Weights of a small autoregressive pixel model: batches of 128.
Rows from block 4 of a small autoregressive pixel model, named by matrix and row number. Rows with one number belong to one neuron. Each number is 50 + 10 x the weight over its row's rms, rounded and kept within 0 to 99. All counts start at 0.
After each neuron's rows are labels from the 100 images, of 14976, where the neuron reaches its highest value: "responds to" is what is common among them. Only what is clearly more common there than usual is listed. The data: coloured fractals of 300 iterated function systems on busy backdrops. In brackets: how many of the 100.
# fc1: MLP up (model.blocks.4.mlp.fc1.weight, 512x256), inputs 0-127
# fc2: MLP down (model.blocks.4.mlp.fc2.weight, 256x512, transposed), outputs 0-127

fc1.140:49 57 42 57 48 49 42 45 69 44 61 61 71 40 46 44 47 59 48 51 54 52 32 55 68 43 53 36 50 49 50 39 52 45 57 50 34 44 69 61 56 52 33 45 63 48 37 46 59 49 55 17 62 40 55 65 50 51 58 57 19 52 33 49 48 63 58 43 70 57 37 49 34 41 29 67 40 53 42 59 40 45 56 46 43 39 55 52 58 45 35 59 42 58 49 45 50 46 68 51 38 33 30 42 47 58 37 50 74 57 60 58 51 53 55 55 52 46 65 46 43 47 47 59 49 42 46 45
fc2.140:52 55 42 49 55 45 51 42 46 38 29 64 47 54 38 52 46 43 43 57 46 56 53 52 47 42 34 42 51 41 51 47 48 53 57 41 41 42 54 50 50 38 68 52 37 41 47 51 45 53 48 62 36 51 54 54 45 39 60 62 31 51 42 51 60 57 67 56 40 71 62 44 47 60 59 39 46 45 60 58 52 30 40 77 54 45 56 55 37 37 46 65 45 29 53 53 41 54 47 70 57 64 61 48 48 34 57 65 43 68 63 55 50 57 47 44 53 42 51 52 58 57 57 41 74 50 79 59
responds to: pink (26)

fc1.346:50 55 56 45 68 54 61 56 58 49 51 54 51 25 48 71 50 46 40 47 59 55 67 43 27 34 51 67 41 55 59 56 48 56 52 47 58 47 27 53 51 47 45 42 47 62 52 58 49 46 63 56 53 49 43 64 54 36 40 44 48 68 53 74 65 30 45 51 56 55 56 40 41 56 60 68 47 69 60 42 59 51 52 35 48 46 54 65 35 49 34 38 56 53 47 40 43 34 42 54 52 46 69 49 60 44 41 58 50 33 54 50 51 50 58 36 42 47 59 34 45 51 36 64 38 56 62 65
fc2.346:49 59 42 43 56 57 56 71 48 37 56 70 52 62 47 46 32 51 48 75 34 57 47 48 42 47 66 31 52 36 53 54 45 22 35 55 57 51 57 45 44 39 55 49 51 45 46 53 65 61 45 55 54 53 46 46 44 44 60 64 57 51 46 57 47 70 45 58 24 58 44 47 58 57 38 47 68 51 54 43 70 48 55 52 50 44 48 69 61 57 54 51 80 38 43 58 35 42 39 33 46 56 53 48 38 51 47 58 48 40 47 35 37 51 45 50 47 53 45 65 46 63 55 62 32 47 39 43
responds to: purple (25)

fc1.29:53 44 46 58 39 63 54 58 41 26 37 50 40 57 51 52 38 52 35 63 48 52 59 42 53 50 37 39 51 47 67 32 61 58 65 37 47 49 43 38 48 42 41 65 58 45 66 45 55 48 52 20 46 45 35 51 50 46 57 41 56 53 32 46 38 50 48 51 38 55 36 40 47 56 56 53 55 64 44 54 43 42 57 60 37 53 43 51 70 59 58 64 51 42 28 50 49 58 54 44 53 67 61 54 75 43 42 59 52 59 47 34 53 42 44 47 51 42 40 46 54 59 51 43 74 45 44 74
fc2.29:39 46 34 62 53 43 45 47 45 55 57 62 56 45 58 44 48 48 53 46 67 38 37 60 25 53 36 52 41 46 44 60 47 57 58 60 40 36 34 54 46 42 60 37 46 58 69 65 39 58 53 48 42 58 52 52 31 43 46 58 56 51 56 36 59 53 61 59 46 43 45 46 57 53 49 49 37 54 63 41 49 66 59 42 39 58 49 55 51 42 49 55 55 52 38 42 52 54 54 42 35 59 51 67 41 56 34 54 63 38 48 65 67 55 47 53 44 54 34 44 38 48 30 59 46 49 46 51
responds to: red (29); blue (26)

fc1.480:50 40 55 54 48 36 44 54 41 50 38 58 51 48 53 38 64 58 47 43 59 50 53 49 47 60 49 46 52 48 40 45 58 63 57 42 46 38 57 41 55 52 47 52 62 42 64 46 23 50 59 71 63 45 31 50 38 63 57 57 50 38 34 68 67 48 42 53 35 31 56 57 50 49 54 45 48 40 42 66 45 49 66 53 57 53 55 49 50 61 34 32 50 45 42 39 39 52 38 48 44 31 39 47 64 40 38 39 46 50 69 41 58 39 51 34 63 49 51 38 59 44 47 46 55 48 43 46
fc2.480:47 45 55 55 48 59 43 65 65 46 50 53 53 44 49 44 54 43 53 60 40 53 48 46 42 50 43 41 49 58 50 55 48 45 41 53 57 55 43 39 45 66 42 35 50 45 43 67 48 59 49 53 42 44 41 60 41 32 56 48 55 60 60 64 33 35 48 68 50 42 45 47 51 47 63 39 57 28 60 47 40 63 66 49 60 46 35 48 48 53 51 57 47 56 53 40 33 46 51 77 61 47 34 45 44 55 60 35 40 39 58 35 60 58 40 55 50 58 60 51 45 50 60 51 65 59 72 44
responds to: white (56)

fc1.362:40 49 52 36 52 56 49 36 56 66 62 26 71 51 47 47 34 66 50 65 58 42 48 66 55 41 53 51 57 55 44 64 65 54 51 59 65 37 53 31 57 29 39 58 35 50 62 52 50 56 55 44 41 56 69 49 64 50 47 46 55 53 37 58 43 47 61 40 54 39 60 49 52 50 58 24 37 43 49 67 37 46 55 55 38 45 47 61 59 41 45 43 56 69 47 42 52 47 48 31 47 37 57 65 65 40 56 24 45 52 46 50 60 52 72 71 36 63 53 61 39 50 56 38 38 71 41 43
fc2.362:40 69 59 36 49 43 54 22 59 49 65 44 51 47 48 51 43 56 36 50 35 42 55 44 39 66 44 45 51 57 46 38 38 33 64 59 70 36 54 40 43 67 52 47 51 49 51 61 45 55 54 50 42 46 59 45 56 60 39 65 47 55 36 52 49 42 46 52 55 37 54 43 39 54 45 50 67 34 45 38 57 47 48 50 52 51 54 50 66 40 48 56 50 49 56 52 60 61 67 59 47 37 67 49 45 53 52 58 48 63 49 41 48 45 55 49 48 53 39 39 38 44 63 36 65 54 56 31
responds to: purple (42)

fc1.163:30 59 63 34 58 48 63 42 46 48 56 49 34 43 37 47 43 68 53 56 52 48 32 62 73 36 57 52 47 54 39 46 52 54 51 39 34 53 52 63 46 37 62 45 49 43 31 54 50 56 65 34 61 52 64 52 53 52 47 35 53 45 53 49 21 28 49 62 46 53 40 57 54 37 36 58 36 42 65 58 44 56 63 48 50 45 39 66 37 70 54 52 55 62 52 63 53 50 47 32 63 51 68 31 46 29 29 49 37 45 25 53 29 63 50 36 50 48 60 63 58 64 47 50 55 50 44 71
fc2.163:61 44 40 60 45 45 51 37 42 45 53 44 57 34 52 37 46 49 54 56 40 55 36 58 34 71 41 61 56 76 59 47 52 45 62 68 46 11 46 57 39 48 70 54 37 44 53 46 39 49 36 49 33 63 51 56 42 47 54 41 49 49 56 37 60 52 64 46 70 50 46 49 47 47 54 44 52 60 48 41 53 57 34 53 55 48 66 49 48 40 65 40 55 22 64 48 49 44 59 71 50 62 40 46 53 62 59 50 27 36 61 57 51 28 42 45 71 48 40 47 42 53 50 71 51 57 53 40
responds to: sparse (74)

fc1.361:36 43 59 34 53 47 46 39 53 54 35 56 54 51 41 32 36 61 48 59 52 61 53 47 64 58 51 26 46 58 59 62 63 58 50 42 52 41 69 51 50 62 55 46 18 55 57 66 46 50 45 52 68 68 37 64 66 64 40 38 51 57 56 58 45 55 50 34 42 38 49 52 65 59 44 39 57 63 61 42 56 51 51 54 44 55 68 54 61 52 39 30 63 47 57 59 47 54 51 38 51 59 46 38 32 39 42 37 68 42 65 41 49 52 71 60 57 64 41 58 76 45 48 55 65 56 57 58
fc2.361:43 65 52 60 42 49 44 52 32 46 51 60 60 49 53 57 46 40 39 33 70 34 47 28 64 49 53 47 35 50 53 45 46 45 43 46 60 39 60 47 68 46 50 41 52 46 68 60 59 52 63 43 58 28 58 41 49 42 64 52 62 50 51 39 52 35 51 52 51 66 48 46 51 38 51 50 51 22 48 56 65 41 61 56 36 51 51 43 48 64 54 58 52 66 68 35 44 45 49 62 65 57 49 47 48 52 30 38 43 37 39 55 50 48 57 53 67 37 44 49 47 59 60 69 50 60 59 52
responds to: white (37)

fc1.194:44 67 53 49 60 62 56 44 48 62 37 47 52 36 45 54 43 43 34 48 53 38 41 50 44 39 58 46 56 38 54 41 52 60 59 57 35 51 39 50 38 53 22 59 70 61 48 48 57 52 48 53 43 52 44 46 46 35 58 56 43 51 59 39 35 49 42 41 68 41 61 44 49 39 23 51 55 65 64 36 60 35 42 42 63 34 43 74 37 44 57 48 45 32 67 64 53 45 61 38 55 50 50 43 44 63 41 63 38 71 38 60 66 47 46 44 39 58 61 35 56 41 57 63 53 60 42 62
fc2.194:38 38 41 61 36 48 43 58 65 39 49 55 44 42 55 32 63 51 45 29 54 47 57 60 53 45 44 41 49 53 39 54 64 47 52 43 45 41 52 46 54 42 52 44 41 43 47 54 59 56 57 30 39 67 63 48 51 44 69 32 52 53 42 63 59 30 46 52 31 43 47 53 61 63 53 67 52 34 37 54 64 69 48 44 50 61 64 41 42 66 48 54 46 51 39 32 41 53 41 51 63 55 53 57 53 36 65 25 41 49 56 35 45 43 54 43 46 48 70 43 66 49 42 38 60 41 56 63
responds to: white (34); pink (26); grey (26)

fc1.285:45 53 81 47 41 49 60 64 22 52 48 42 55 64 47 50 37 38 58 45 43 56 44 49 52 51 57 44 47 56 66 42 49 53 43 45 81 70 39 67 52 56 41 60 36 58 42 55 40 39 56 49 39 50 44 55 30 47 48 43 50 44 63 66 38 40 61 58 41 46 74 52 53 63 45 44 43 63 62 53 46 66 52 71 34 63 51 54 54 53 50 47 45 60 60 38 57 54 37 45 46 56 51 35 61 43 60 55 45 53 45 62 38 52 36 56 49 46 52 53 45 67 52 37 53 63 60 51
fc2.285:49 42 45 51 50 56 49 38 64 55 46 56 60 48 48 57 37 47 34 47 51 41 55 49 63 58 59 57 56 39 57 58 67 43 49 64 47 58 41 44 36 54 65 41 30 57 43 55 60 69 44 43 63 38 69 58 57 58 51 42 57 43 45 52 42 53 60 57 29 68 48 57 54 24 55 50 56 41 56 51 46 52 44 45 65 42 56 35 58 52 43 46 40 48 45 51 49 43 43 51 39 47 39 58 38 53 34 23 50 35 45 39 47 61 45 35 45 52 43 36 61 57 41 48 69 36 43 39
responds to: sparse (66)

fc1.352:64 48 48 50 47 63 62 37 61 50 64 48 49 65 43 45 61 45 50 42 51 54 35 63 56 39 46 49 54 44 32 62 48 59 45 58 53 42 40 54 52 45 39 62 50 47 61 48 52 51 56 54 53 55 51 59 63 43 55 63 38 38 57 30 34 48 65 22 61 36 62 39 42 67 29 53 30 56 60 50 50 50 39 30 49 57 63 48 56 50 57 42 72 41 57 51 43 30 33 51 51 38 49 47 31 33 41 46 63 34 55 41 44 54 57 61 64 59 53 63 40 49 42 45 61 51 53 47
fc2.352:39 46 41 51 43 53 51 50 51 40 42 47 54 61 48 58 49 39 47 62 45 51 33 50 55 55 45 42 56 48 37 68 59 32 41 52 46 48 56 47 39 51 64 46 26 45 36 53 44 31 40 32 68 71 45 47 55 48 56 51 69 42 46 48 55 49 42 35 70 44 40 57 48 63 54 53 57 41 35 43 58 54 62 41 39 38 55 62 53 60 59 52 59 45 63 57 37 36 62 64 43 41 52 37 39 62 51 54 46 36 55 33 64 65 37 33 47 78 48 51 62 45 46 41 43 57 63 53
responds to: sparse (76)

fc1.250:47 52 44 58 40 44 45 74 39 53 35 57 45 49 56 49 58 61 47 61 60 46 56 54 58 39 46 43 37 51 45 41 64 61 53 42 61 52 50 33 50 34 30 53 55 77 66 54 26 63 49 50 39 39 49 66 50 47 53 46 58 42 37 53 35 32 37 57 55 33 61 38 59 48 55 60 37 70 58 40 52 52 53 41 49 53 55 39 72 26 60 37 71 66 43 51 46 64 52 69 52 52 52 74 38 54 61 41 70 46 42 41 43 45 53 62 49 51 63 56 44 43 57 38 62 56 47 44
fc2.250:56 52 41 49 71 47 50 55 40 32 47 46 58 65 47 41 50 71 31 66 40 50 47 54 61 47 58 68 49 50 39 58 44 42 65 49 44 36 50 46 66 59 61 53 63 49 59 35 58 51 30 33 55 42 52 60 37 71 30 37 46 50 51 55 45 48 68 45 55 63 27 60 60 54 39 42 42 65 57 42 60 41 60 38 43 42 43 44 28 57 53 49 50 52 46 41 65 49 53 35 54 48 55 53 62 66 51 48 68 36 66 79 58 36 44 48 35 51 45 66 46 67 43 76 50 60 41 41
responds to: purple (39); pink (32)

fc1.401:52 55 57 53 39 54 44 49 53 38 43 60 28 59 75 38 43 37 50 61 43 58 56 42 26 44 39 43 60 51 47 51 48 57 41 51 78 63 56 71 62 35 27 49 56 69 44 66 42 40 59 38 42 69 41 39 65 28 68 50 28 44 54 52 45 51 29 51 45 46 29 44 53 46 50 54 58 44 38 49 43 52 50 43 38 57 46 38 44 61 64 40 40 55 48 58 27 53 51 69 57 34 42 50 55 49 62 52 52 61 31 44 57 59 47 36 49 26 65 62 61 45 43 45 58 48 50 47
fc2.401:66 67 66 48 49 65 53 41 28 56 40 43 58 34 38 34 41 70 40 44 50 55 59 55 45 43 57 41 49 47 52 39 58 60 68 45 40 43 52 47 32 34 46 55 42 41 27 41 58 50 57 49 57 48 60 56 54 68 48 54 45 46 49 40 51 39 51 44 51 64 71 44 62 47 58 31 38 47 37 55 57 51 49 51 56 59 42 58 49 51 56 49 50 36 34 52 38 52 36 47 45 43 51 47 63 50 28 50 46 40 39 35 72 54 47 40 39 65 33 61 41 45 57 52 51 44 50 47
responds to: pink (26); dense (25)

fc1.395:67 41 56 38 31 41 45 69 49 39 51 69 73 54 52 45 49 45 54 63 52 51 45 54 39 58 56 48 61 59 38 61 58 54 43 67 56 49 50 57 49 37 56 62 60 39 66 57 41 55 47 37 51 57 58 39 57 53 51 53 22 42 36 41 50 40 51 39 60 52 52 48 52 60 41 53 48 53 42 49 47 56 57 42 53 49 60 55 57 34 40 38 55 52 37 49 26 49 32 57 45 52 44 48 59 50 59 64 53 42 47 56 49 60 42 50 54 63 44 57 63 39 41 45 55 45 46 65
fc2.395:64 34 54 36 51 57 68 33 51 50 41 47 47 55 67 44 57 73 65 45 37 44 49 41 50 39 38 36 57 30 49 64 34 35 49 60 28 53 43 51 53 53 66 49 52 57 59 47 46 45 59 47 43 65 39 52 58 60 47 49 63 51 62 44 72 61 59 38 73 44 38 44 47 55 56 39 59 55 58 60 59 50 53 49 32 56 52 44 52 47 62 41 46 37 42 45 66 54 58 60 54 43 60 43 48 55 52 68 66 56 53 70 55 41 41 58 44 28 33 49 14 62 41 60 61 56 58 49
responds to: pink (73); dense (26)

fc1.47:51 42 57 40 55 37 42 39 58 26 54 57 54 64 31 45 41 42 36 59 33 46 53 53 55 64 66 63 49 64 35 49 63 52 63 58 46 39 39 63 44 41 45 55 55 50 40 53 45 46 45 36 53 37 58 48 51 39 44 66 42 59 45 36 56 58 51 47 40 51 57 56 48 62 48 62 74 39 70 61 40 39 45 38 30 50 60 47 62 47 57 64 43 43 41 48 67 44 50 46 44 42 62 66 47 52 54 43 32 50 43 51 65 53 50 73 43 65 38 49 57 54 43 41 39 61 57 53
fc2.47:47 67 59 75 46 52 53 57 51 65 56 68 53 47 63 46 53 78 52 55 36 51 52 54 41 64 28 41 48 36 58 55 52 56 38 39 48 50 61 62 53 62 46 66 45 53 34 44 50 53 44 55 41 49 55 40 55 55 41 52 63 40 47 56 48 52 54 30 50 47 68 36 57 27 43 47 50 44 49 19 61 64 46 39 48 56 58 39 46 70 34 44 49 45 54 59 57 71 53 51 59 64 55 48 62 68 64 45 67 42 47 52 43 59 63 38 52 59 54 59 44 45 56 61 38 62 43 58
responds to: pink (26); dense (25)

fc1.2:38 66 34 58 54 53 57 58 57 32 37 46 61 54 46 50 43 59 54 61 42 50 29 59 61 52 50 55 40 57 60 64 42 69 60 51 53 50 46 52 55 58 36 43 37 52 58 44 57 61 46 39 53 72 42 50 59 40 45 61 57 47 47 55 48 37 48 43 41 41 49 40 52 45 50 54 43 48 41 45 68 45 44 35 46 50 72 52 45 49 41 63 44 64 48 56 19 31 37 55 52 53 54 55 35 50 29 48 43 37 56 54 56 46 59 47 66 54 34 49 45 55 53 55 41 54 62 24
fc2.2:23 64 50 34 43 30 49 52 57 66 52 33 48 42 46 61 45 46 51 40 47 53 47 42 50 41 67 54 40 59 27 46 59 33 54 39 39 65 49 53 58 63 56 51 57 42 54 43 38 41 45 44 55 54 49 54 42 46 53 36 53 35 27 63 30 49 30 35 50 50 62 53 58 40 55 28 46 59 45 58 51 28 66 47 63 60 52 52 63 46 33 59 43 69 54 55 69 54 55 50 47 45 61 50 64 58 65 48 54 46 54 47 49 59 50 41 45 60 33 50 58 41 28 36 65 43 43 73
responds to: white (25)

fc1.125:56 51 61 63 48 59 57 61 47 49 55 41 40 62 33 40 44 48 60 60 46 48 50 37 70 47 47 56 55 55 50 55 51 73 44 37 37 52 60 49 60 58 34 44 62 41 65 46 58 58 54 46 38 44 67 54 40 45 63 51 64 68 43 56 47 36 60 64 43 38 56 36 45 49 55 45 54 67 51 53 47 47 50 60 51 41 57 43 53 51 33 61 49 45 55 62 47 40 53 54 55 58 31 33 44 63 54 51 71 58 63 37 58 71 47 70 63 48 60 58 45 48 49 60 62 46 49 67
fc2.125:54 54 36 59 59 41 58 53 53 40 33 57 58 54 74 58 38 37 51 41 39 38 50 45 45 44 53 42 52 52 51 58 58 35 57 56 53 51 76 43 61 43 39 47 47 48 65 49 28 58 47 45 43 44 62 42 54 49 59 58 36 55 37 55 51 55 61 38 33 51 50 76 40 51 25 54 54 47 57 44 35 58 55 32 39 48 60 59 30 40 56 57 55 61 48 43 62 51 22 48 64 50 52 51 35 62 63 47 53 46 43 46 65 67 41 43 53 53 56 48 54 46 53 37 56 49 40 56
responds to: purple (40)

fc1.19:43 56 42 48 43 43 67 47 60 59 58 39 42 45 55 52 37 41 72 49 48 37 42 62 42 39 37 52 51 51 35 32 42 35 30 61 47 45 61 41 30 42 52 55 47 51 67 46 53 46 49 47 43 57 57 57 36 55 28 48 48 47 41 56 51 48 49 65 56 37 42 48 47 42 50 49 40 55 45 49 44 68 57 42 67 44 55 50 64 55 47 38 51 60 65 50 38 66 48 31 39 53 45 65 53 55 63 45 52 71 48 49 56 48 42 70 47 62 54 61 47 42 49 43 49 53 67 64
fc2.19:49 50 44 60 58 37 49 58 56 66 47 42 32 46 48 31 43 64 63 73 64 43 50 52 36 43 58 42 39 65 48 59 62 32 47 40 51 69 55 41 48 66 50 57 52 35 55 55 36 52 63 55 69 46 57 44 27 53 67 56 73 53 58 49 46 53 45 43 54 54 56 54 50 54 59 33 36 32 43 18 33 37 53 48 53 64 37 47 37 45 61 63 55 49 47 58 53 58 50 48 52 55 50 36 44 58 59 40 54 37 65 44 57 63 59 34 60 59 56 72 69 56 40 36 46 41 31 51
responds to: purple (28)

fc1.75:29 40 41 52 56 57 39 63 54 33 60 53 52 40 59 55 44 55 50 49 65 57 72 51 54 46 45 58 40 49 59 40 39 50 59 56 49 49 43 40 46 37 37 39 47 48 38 31 53 48 46 45 59 44 52 46 56 44 49 51 51 68 50 65 52 45 36 41 48 53 42 59 49 71 54 36 43 49 57 61 52 34 42 56 32 47 40 39 49 53 63 48 43 42 53 57 29 66 49 35 45 49 58 46 41 55 49 37 55 59 37 45 59 46 52 49 57 40 36 55 50 33 59 49 54 58 71 48
fc2.75:62 46 56 52 60 50 67 59 44 35 34 48 45 41 33 67 45 31 61 40 68 53 58 38 70 50 68 51 71 45 46 54 43 54 38 38 48 62 50 64 47 52 61 53 42 50 44 53 42 58 50 37 33 54 38 46 65 63 33 48 54 61 27 43 54 50 53 52 46 45 52 52 37 30 51 69 45 42 40 77 44 58 44 73 61 34 64 56 46 51 52 61 41 67 40 51 58 47 58 65 39 55 41 52 49 48 40 41 63 37 46 51 39 59 41 64 42 57 51 40 54 50 60 48 55 44 31 69
responds to: white (37)

fc1.182:47 65 53 33 49 57 58 48 63 64 81 38 47 42 31 47 35 48 63 35 48 54 47 55 40 47 55 54 42 54 43 51 50 47 52 47 60 49 47 39 66 56 37 52 56 56 54 51 55 49 46 52 57 49 42 48 43 44 44 35 44 51 36 51 54 42 56 36 65 43 66 55 52 59 48 47 58 58 44 66 46 56 46 52 48 48 53 64 55 47 41 63 50 46 41 41 51 47 52 41 15 43 59 56 58 43 49 48 47 56 55 27 43 46 56 47 38 46 40 48 29 55 51 42 73 39 85 43
fc2.182:49 45 60 56 54 50 50 59 61 53 33 58 54 35 44 50 59 43 46 47 49 55 73 46 54 69 48 47 49 56 49 54 41 53 62 45 36 54 49 65 38 59 70 47 60 51 37 39 48 48 53 52 46 44 38 50 55 43 61 35 53 43 47 48 41 60 68 64 52 41 55 48 48 35 42 50 53 38 43 65 44 52 46 48 70 49 54 50 46 59 58 51 48 67 53 55 58 32 46 48 48 55 67 49 39 64 31 49 46 70 55 44 24 66 69 30 70 51 59 63 66 60 51 55 52 45 41 60
responds to: sparse (66); teal (25)

fc1.266:64 47 56 58 69 45 41 41 65 56 52 41 48 60 45 52 39 53 39 52 35 56 48 41 36 45 71 53 48 37 46 62 56 53 52 51 67 49 58 70 39 64 40 42 59 65 59 48 51 34 36 70 36 50 40 61 41 40 49 51 50 31 41 52 35 47 64 57 68 55 35 43 40 45 44 46 52 59 46 53 60 55 43 25 34 59 36 50 37 56 56 46 44 61 50 38 50 48 44 49 66 69 56 48 60 42 55 58 39 45 41 49 51 63 40 63 56 35 59 68 43 37 42 46 35 44 62 57
fc2.266:48 47 58 36 61 44 43 62 32 49 51 49 60 40 33 57 66 40 54 43 46 52 35 43 49 53 51 70 47 59 64 64 37 59 42 45 62 55 36 43 50 48 43 50 53 36 59 50 61 56 49 47 64 49 40 44 49 50 74 42 54 58 49 35 67 55 57 46 51 35 55 60 58 43 55 36 50 45 45 54 55 38 58 48 56 50 60 55 44 59 59 43 33 37 51 54 52 62 61 43 34 59 64 53 39 59 41 47 55 62 60 55 54 56 58 51 38 56 58 40 40 53 55 46 52 63 34 62
responds to: pink (35)

fc1.76:36 44 63 64 65 57 56 51 61 44 54 50 59 54 37 51 62 59 36 42 54 34 38 49 49 36 60 51 60 52 36 35 50 60 47 33 50 55 58 72 44 52 46 52 41 52 50 33 60 40 34 66 59 62 31 41 45 48 43 41 52 62 43 40 44 39 55 45 53 52 46 47 53 60 56 61 44 49 68 80 60 35 52 47 41 57 47 59 52 39 46 49 54 50 40 48 71 60 60 16 63 56 61 46 56 73 60 58 36 55 48 54 68 34 56 64 54 59 61 45 51 42 67 60 41 40 50 52
fc2.76:41 47 52 42 54 49 47 44 64 55 54 56 58 55 55 40 43 53 29 62 52 53 28 39 60 52 68 45 54 39 36 54 53 59 71 49 36 50 36 26 56 66 57 41 54 52 36 58 59 59 53 59 42 55 54 52 50 42 48 42 63 48 48 41 49 53 47 36 40 53 45 47 71 59 41 47 67 47 44 56 54 48 37 62 39 43 43 70 42 55 41 51 50 47 58 54 46 52 50 63 47 39 61 62 47 55 27 37 65 43 44 78 76 60 37 42 54 59 41 53 55 55 46 45 66 50 57 58
responds to: white (79)

fc1.124:44 48 47 57 39 33 63 43 58 42 33 58 64 42 62 42 65 48 39 66 46 53 61 47 52 51 49 53 46 42 78 53 63 71 50 52 67 64 33 52 35 44 42 30 56 39 58 53 47 46 55 43 24 41 53 46 40 35 51 42 32 35 43 63 62 55 68 63 41 54 30 38 64 61 50 50 57 39 36 55 51 32 32 57 47 47 63 54 51 60 24 55 52 64 56 44 52 25 53 39 58 54 38 39 52 31 51 35 52 36 63 58 57 58 66 69 55 50 40 71 45 48 55 55 43 66 65 43
fc2.124:55 51 69 56 39 63 43 55 48 65 51 49 32 68 30 25 48 51 49 51 50 60 41 60 39 60 57 37 48 49 59 41 48 44 48 37 45 47 55 63 57 66 44 57 36 59 64 62 68 51 31 54 66 53 45 48 53 45 48 56 54 43 58 38 61 51 54 38 45 47 46 48 47 55 43 33 35 57 57 58 59 63 50 40 45 42 57 49 56 55 50 40 54 52 57 52 45 58 54 47 50 39 44 28 60 65 68 41 31 52 32 48 49 39 62 42 45 36 33 49 62 56 43 41 50 38 46 40
responds to: purple (31); dense (30)

fc1.449:53 46 38 37 57 47 64 44 57 37 70 61 39 56 46 41 63 53 66 35 53 58 54 48 59 34 46 37 38 44 71 45 35 36 34 46 43 48 59 47 63 41 50 54 58 53 48 57 38 42 68 39 57 59 41 54 35 52 53 63 40 49 59 42 46 43 38 72 60 66 54 48 44 54 64 54 42 53 48 62 42 57 39 42 50 13 50 49 56 42 52 64 65 58 42 44 37 32 69 55 48 54 46 64 60 41 57 55 47 59 39 31 45 56 45 71 74 40 58 62 47 45 51 50 49 49 41 50
fc2.449:56 57 47 40 25 41 53 56 49 36 50 43 45 50 27 31 47 37 46 37 55 43 54 41 42 56 65 47 37 55 59 60 56 34 62 54 54 46 39 51 38 39 63 62 48 52 55 41 56 52 26 54 60 63 59 30 39 69 53 64 42 55 44 41 44 57 58 52 58 53 60 50 42 59 48 56 59 55 51 51 41 44 67 48 55 43 49 58 43 26 31 50 35 41 63 48 54 47 78 67 55 52 50 51 56 64 48 65 49 64 45 62 52 61 53 45 50 43 53 37 64 51 39 41 28 36 43 44
responds to: pink (28)

fc1.444:38 48 55 48 59 32 49 57 51 31 37 48 49 50 56 48 63 33 53 43 53 32 72 35 56 62 55 63 47 46 46 56 57 39 57 57 56 56 64 42 51 58 41 53 54 55 53 54 50 61 56 40 47 43 57 57 58 45 52 41 56 37 42 48 42 39 41 68 41 66 49 56 69 50 51 48 48 47 52 51 47 47 39 63 60 30 59 56 75 60 48 47 69 64 36 55 71 40 41 55 47 61 57 40 41 56 42 65 51 51 46 51 45 40 38 38 53 63 72 57 46 54 43 46 43 60 48 69
fc2.444:46 34 50 49 56 43 49 55 59 54 52 46 49 50 24 48 50 30 45 56 58 47 46 47 52 50 53 44 66 52 54 34 51 40 30 48 43 41 46 43 39 56 51 55 66 37 47 54 55 55 35 61 38 65 45 32 39 53 29 53 21 57 54 41 54 50 75 45 40 68 51 56 46 69 59 47 44 55 35 60 53 37 46 49 31 48 41 58 52 39 45 48 35 64 83 50 44 75 54 35 62 47 35 57 43 62 47 41 31 37 68 59 54 40 58 57 62 54 42 39 52 42 56 43 54 41 41 48
responds to: sparse (82)

fc1.116:42 55 55 52 67 47 52 56 59 53 35 50 58 48 47 29 41 58 49 61 38 49 43 78 61 45 44 30 49 51 63 50 38 55 31 59 34 34 70 45 61 51 43 44 48 61 47 43 54 47 49 51 65 57 37 62 26 44 61 56 46 63 33 41 47 52 59 33 63 70 48 56 59 47 37 62 52 53 50 30 52 41 55 52 38 54 44 51 53 45 40 44 20 56 69 40 43 56 52 54 49 37 58 55 55 34 55 60 54 53 52 41 49 47 72 61 55 47 33 33 56 71 44 67 54 52 56 58
fc2.116:48 49 52 52 32 50 32 47 45 63 51 50 51 66 60 63 28 46 55 40 61 57 49 32 71 54 55 63 49 56 57 39 65 52 57 46 53 47 47 42 43 44 35 47 54 53 48 57 40 45 72 42 42 60 38 55 42 42 57 67 46 42 51 35 59 44 52 47 58 45 66 37 51 61 54 51 48 43 42 58 64 52 46 59 58 36 76 65 56 44 40 51 67 40 44 21 27 52 45 44 47 56 49 45 51 41 35 56 48 59 49 62 51 59 41 52 57 52 41 51 45 49 43 40 44 48 57 55
responds to: pink (32)